Weights of a small image inpainting model.
Model: 5.24M parameters, 32-pixel images, arch unet, norm groupnorm, widths [48, 96, 192, 192].
Data: trained on dead-leaves pictures: piles of overlapping shapes, 145000 training examples, 16.1 epochs.
Rows from block 7 of a small image inpainting model, named by matrix and row number. Each number is 128 + 24 x the weight over its row's rms, rounded and kept within 0 to 255. All counts start at 0. Numbers have three digits each. After the name is the row's rms in percent of the matrix's.
After each channel's rows are labels from the 100 images, of 14848, where the channel reaches its highest value: "responds to" is what is common among them. Only what is clearly more common there than usual is listed. The data: dead-leaves pictures: piles of overlapping shapes. In brackets: how many of the 100.
# conv: 3x3 conv (model.enc.2.1.conv.weight, 192x192x3x3, each kernel summed), inputs 96-191

conv.78 064:113112127122152127156112147142124137120160137139141125123111099131134116120140104133114128091155157106085119120122144138133117122123106128180118137131107146110157118095112070126146098097140151105125103084122140172136108132113142129255111107136113130135131119136119116115129144091102156131
responds to: dark (31)

conv.138 082:144120083079160111104142130153125130139162128132123123147127114125135129122117115087117131114120105085104114123131092120111136130124120123089109147101073091067124126106120055124110129091117123124132117078101130104086154147133149105084126116156139112132102143109122141028112123130136098119
responds to: grey (45)

conv.71 075:096130118188086151020112118088123125138143117133119168142116100132120152150127129121127123155134112112113133137130141131112085132118149119150188146112146119071202122111137131115112122071137123131132112130155131156090159155112140147098124130106139121129170129070125134136129051108114107130
responds to: ring (31)

conv.101 036:118184140134126117090129140065117135151114125134146160142142129129126156147129170145128146130119082120152129108130164147163097126116161128168115119090126109093131140112155123138124121112150134113144141144134153138107125115112121120104153129122117100098081115106109097168119188112127088112
responds to: pastel (48)

conv.176 140:123139124073119135113140121109099104120149109119114073145141123111126119132132115189132134125132118197139117123112110115113167112144110127118171141085199141121060115157106105128127139121110142114122131093126134102113135120128133102091104121149131130133101134105123132133117073165127141109
responds to: grey (32)

conv.115 159:101124119105196157186118148131125130115156127118127164139127121128132145137105108121105127130105115179136121128129171133136105144116129130191160117193102164139164143134123130125136108212117142119116136116123137130111149162147100151198144131117129138136163121153128146191130116133138115144
responds to: pastel (45)

conv.27 050:084163128096073073107139130051144116147091140117144123087136140106126108116119147099124134076101131055078128118142138147142138130137126130064085133180111150101103150099107114141107135108115110127139165138126138153126100091109124122054080138130121138114092118113108156095138110127137118113
responds to: vivid (32)

conv.167 044:127127124130135198131108111127120104132185149130152123094125125129133094134165175101093111183128134100145109123118124142127107116113212144219131117111150145096100133097128074108123119141124115117114140090126125172117101147139105130152111148129116123116118162130134150090119140113134103155
responds to: pastel (36)

conv.180 064:112137150151178155096118148151138131131130123136130128136136116144127108116115121210152126132175172066058125128137199120112124148137150140121147134111162096142123138096119119128153123195103098150135127173142122128112162126125119094159072111130136134122139146116097137178115119117131142130
responds to: pastel (47)

conv.88 103:146125123180098170076117144167144141125143136123123126134109127144128134116129140114122134137150114128103121130126121116113089087114117121152132137064086148127139124095128111131145118119152151130127133144117114166138087172099133143253134121128126132143195116142123128082141092139115125119
responds to: pastel (45)

conv.128 132:110195104136196138149133132144135136127197125131133124117132139132137157127140130218141124141126166161124112127124110152123124150115095142146108130116113152141078124127104101116150117187111120144116115094135132140098142170125142095105114112114144094143134140189091135117134157113138149163
responds to: dark (34)

conv.183 053:112172145166099144151120119152122116114125138140127128136119120109121123095119112143119124106144123133063100106128073118119135117135080105149147117143084147120102090157126065124141141099150127110118092118125135106122078138132078143224098126094120115115183137107115141132129133105103127135
responds to: vivid (32)

conv.52 131:159135118158178107094166134094122113134124132140119138135156130122121117099115147179111138106094148200121119127116092098142181114132109140095176130138225143121122128102135120130138151114133150125134135103125122133137159151149137122157117094160146148143156152132131129117118091129142135105
responds to: grey (34)

conv.153 063:136144104179131153123149142165128129113137115146130144136120138129119161116130117160130118137171170165169138135133156115133112102117115148150078137110124100126162141132136153112148125118130100117135132100110111110120089151140115119007109137119133144142123138126106106112133215128142113125
responds to: pastel (35)

conv.181 049:126183122100050093155128148127117142119126111147156122129113138126123129119147130112123135095148103145135128137136139124145149124153109138103055129107158091142140151140113063128141140226138138122129136108125115167099133090121168109069106126116126146132103124159117131143136166127124129120
responds to: dark (32)

conv.160 200:093104119142168114172109117102122099108158131130100184138120136125110123146110120178113114134141156159157143118128124145120152131131108131147137125203106145113179139155131152107170129168146124132122123146145122109136080133139123136235151102125113154112125105112120137169127122118104108122
responds to: pastel (34)

conv.143 138:138147123139087145086156101145109109148168132132126095145151103121132143130140124115130125118127071122123139147128072099113174130140146130102138156088201151117075119114139113146123150149146139123135125093155130136140157146146172118132124142167153112154159154101131128128130113145143135113
responds to: grey (39)

conv.61 099:171115140138117119121152124131122123136099134135128078164152114125147135136126145191125132116087129182117142134120118105129158130134195136141137128095215139160104140130122142134148135120107141133128134131176126117134173137157129119032100121142132124117106154143120134121124138149151137115
responds to: grey (36)

conv.113 043:187149116129107148123139126095118145158110141157143157140162145129112152116135155134126144111168100133200122142134113128141095122121166149096102132116162131110114110133127123127122145080146124138127155085093151124097195134116128130111094114149136093131095147144141151061136149135135084109
responds to: grey (50)

conv.72 162:064124161121172120158125132111136109121122119124134115135125119132129146146120116155144131139103122111152162118131193147138133151126143126107163135101238081131158142168126164126167128187123125152133113210133117088131074107109152137139138130123125152116103153134120105141136066138107131112
responds to: pastel (34)

conv.12 031:152158126081141158103124083120133140157162115144130145121120138129119107127150111157140154083179126136126125156150164136157126139112121148204141133147132086087085129105143113127148095160141143123133154128118131150138170143139120114073147129143092088157122117131122130078130148135140104137
responds to: pastel (45)

conv.139 070:160162163133101106132160155112110126153134125128133120117153110112149121117123094145122135114103132118140126141123105115120117108134132124132158144088132123140162103098136129148105142140121139133115119079132137111092196124118159108147159125139127120138120172157130125138113123143166108100
responds to: grey (36)

conv.123 071:128137105096172147156165127117162142127153141122118089134129138125121143117104099180116133142101202073047130121131140134112143153126116137131156135130134122164160143094146073116151147166142111137136116108123126125114113149115111124056068097127133137113147127111121125094137145123151109114
responds to: dark (38)

conv.168 056:152127137119115112144126132105108112117104123152123156117143123122124120148111114057145112106127065058126119135133148115125163100140142127115078139110172141113132127141134059136140131077141135131127130119153127133127153109097110139192115126125098113154103133090104129154110107124102105102
responds to: grey (39)

conv.189 099:107143148120137181192115124128131135109165123114135118129107136134129120129120094126111130127148109119157124150141117144126118137119097148122169134115068066126192132142146113124127117154133136129139121095149145137116100158128137123161167134120125135130132113162129117136141140143127128149
responds to: dark (33)

conv.97 035:143135135132111100077136150113129144135090132126144187118142144145120150137126160143098127095149118093176135121130117138125082135099141122176128158109150112097080116089113139126135135077132120121114108185111144129117150124109118139091113140141100116124153123125104084116118162084129106139
responds to: grey (34)

conv.35 058:143126129125085091085126139169143133129105134133115114098131140122122140121135139094127136133124130075150142150143112122139140133145110131106082118121040111106059130083148094110147147088143132134148130108131143097140095137132128109069128133114110109144161118131125116072143108143117114092
responds to: vivid (44)

conv.33 063:108113137182078158073129135120135134127182123112125105129112144118128145141111139099115118145108090121151135116128103123117132139125185125147135141113127132102087123132114152117119126059124127125128134101092105069088141122129123109079092129120105140117172117131131116113136083110123094121
responds to: grey (42)

conv.56 041:108125109171098089094164144102098114143120139120122136142148127118137150145128155085119126089115096159146119120112097133107137136132160131068186138094189131129122118114147112122126126127128146139137126135165126125121133109153143123088121134159155083145114178149137132106112159121134139116
responds to: grey (38)

conv.166 043:156120118193224105095134171101108119137100130152130148104126157140125144130104127139114118133109164190165148132106142126122131117116138144152130120114169144154137130129137119123129138167131144128133116145128139174155111114098117112103122122121113147125091154108119123115111186136127127103
responds to: pastel (38)

conv.162 113:140124166105144125198101128145141123117159124122131135142126128130124109140121123120113123110129130201162135136123144138121062131116132136076131113156124107105130113176129142104142105125138123134118100105123142158158070125131124136217167113113156136121106112093130110171126167120146153151
responds to: dark (36)

conv.185 051:162150107104056151136148132159138139157129131151125119146143106123124150141129143123130136100138078109099138165114103144103114112159096129088129126134151120084155101124107085130128147130127157129121110100120117106117183119163194128081144146131136108125111158134120114143142138133111157126
responds to: grey (38)

conv.140 117:210143140093150124220130125137140153112137129123126120148143117128137118118126100211128126109142171101120128127130170125123104139105130148108100109119096119143208132130132130125096117164148123132125112122125123090160078129128133107139134144113141111123123151195121137159138144138125166180
responds to: pastel (39)

conv.121 148:137119100178156133127115151155119120117156124137125177137123132131117171129145130096128126107147107127159125134133111136119072103132129144180087147072066113137145138145128104115114118098127135128127123112137111147126080123090129137255143124098101106121156125136117112169130125121125113104
responds to: dark (33)

conv.154 066:198138147114128116120132156096111124134145127143138156114145114141152124122110115129127132121144108204243115132113187128119123116123134123178146129138219130138160125118166169133100124160155151123126130126112140118135154139106130103102128133123116106127102138097134112112124124122143111124
responds to: grey (33)

conv.150 065:153113101098128167115125131151124146143134123143132120113126128137115147131142125081110131145128181135127123139120148128141114120107109144153111174102107115091123141082117094122145129050147144099122152128131127115138062160157127104115128136136113144130160111133125133101123217127135134137
responds to: pastel (49)

conv.90 061:154085105122117132144135125143107135137108135127161133088147126125111119093125115148119124095075128127138131124127113121117128121125132122150098125117157090140142117108127041097144135116139110122118128104121140098158085150142100061167101123125112107128155130128130110095123192133151143125
responds to: dark (41)

conv.66 156:109146063127188152112115106144119151104153135130128139139138119148123120111137138164132121139120136098070131129127093139153151133118146124137107142101127135123069130095107102114091118100135116120124107165137118145154122127150141116211150135122129139127136115135112124167128113134147104138
responds to: pastel (42)

conv.142 090:093116099193114140092136128180136135120159117124114123144109138137114168131114114116115124142121097138109122142119136125128131137118142132142139136094155129137200128082127154119151097050113119134129121115119115107090058163117131127060114128113130098134156105117118114090132124101125126115
responds to: grey (35)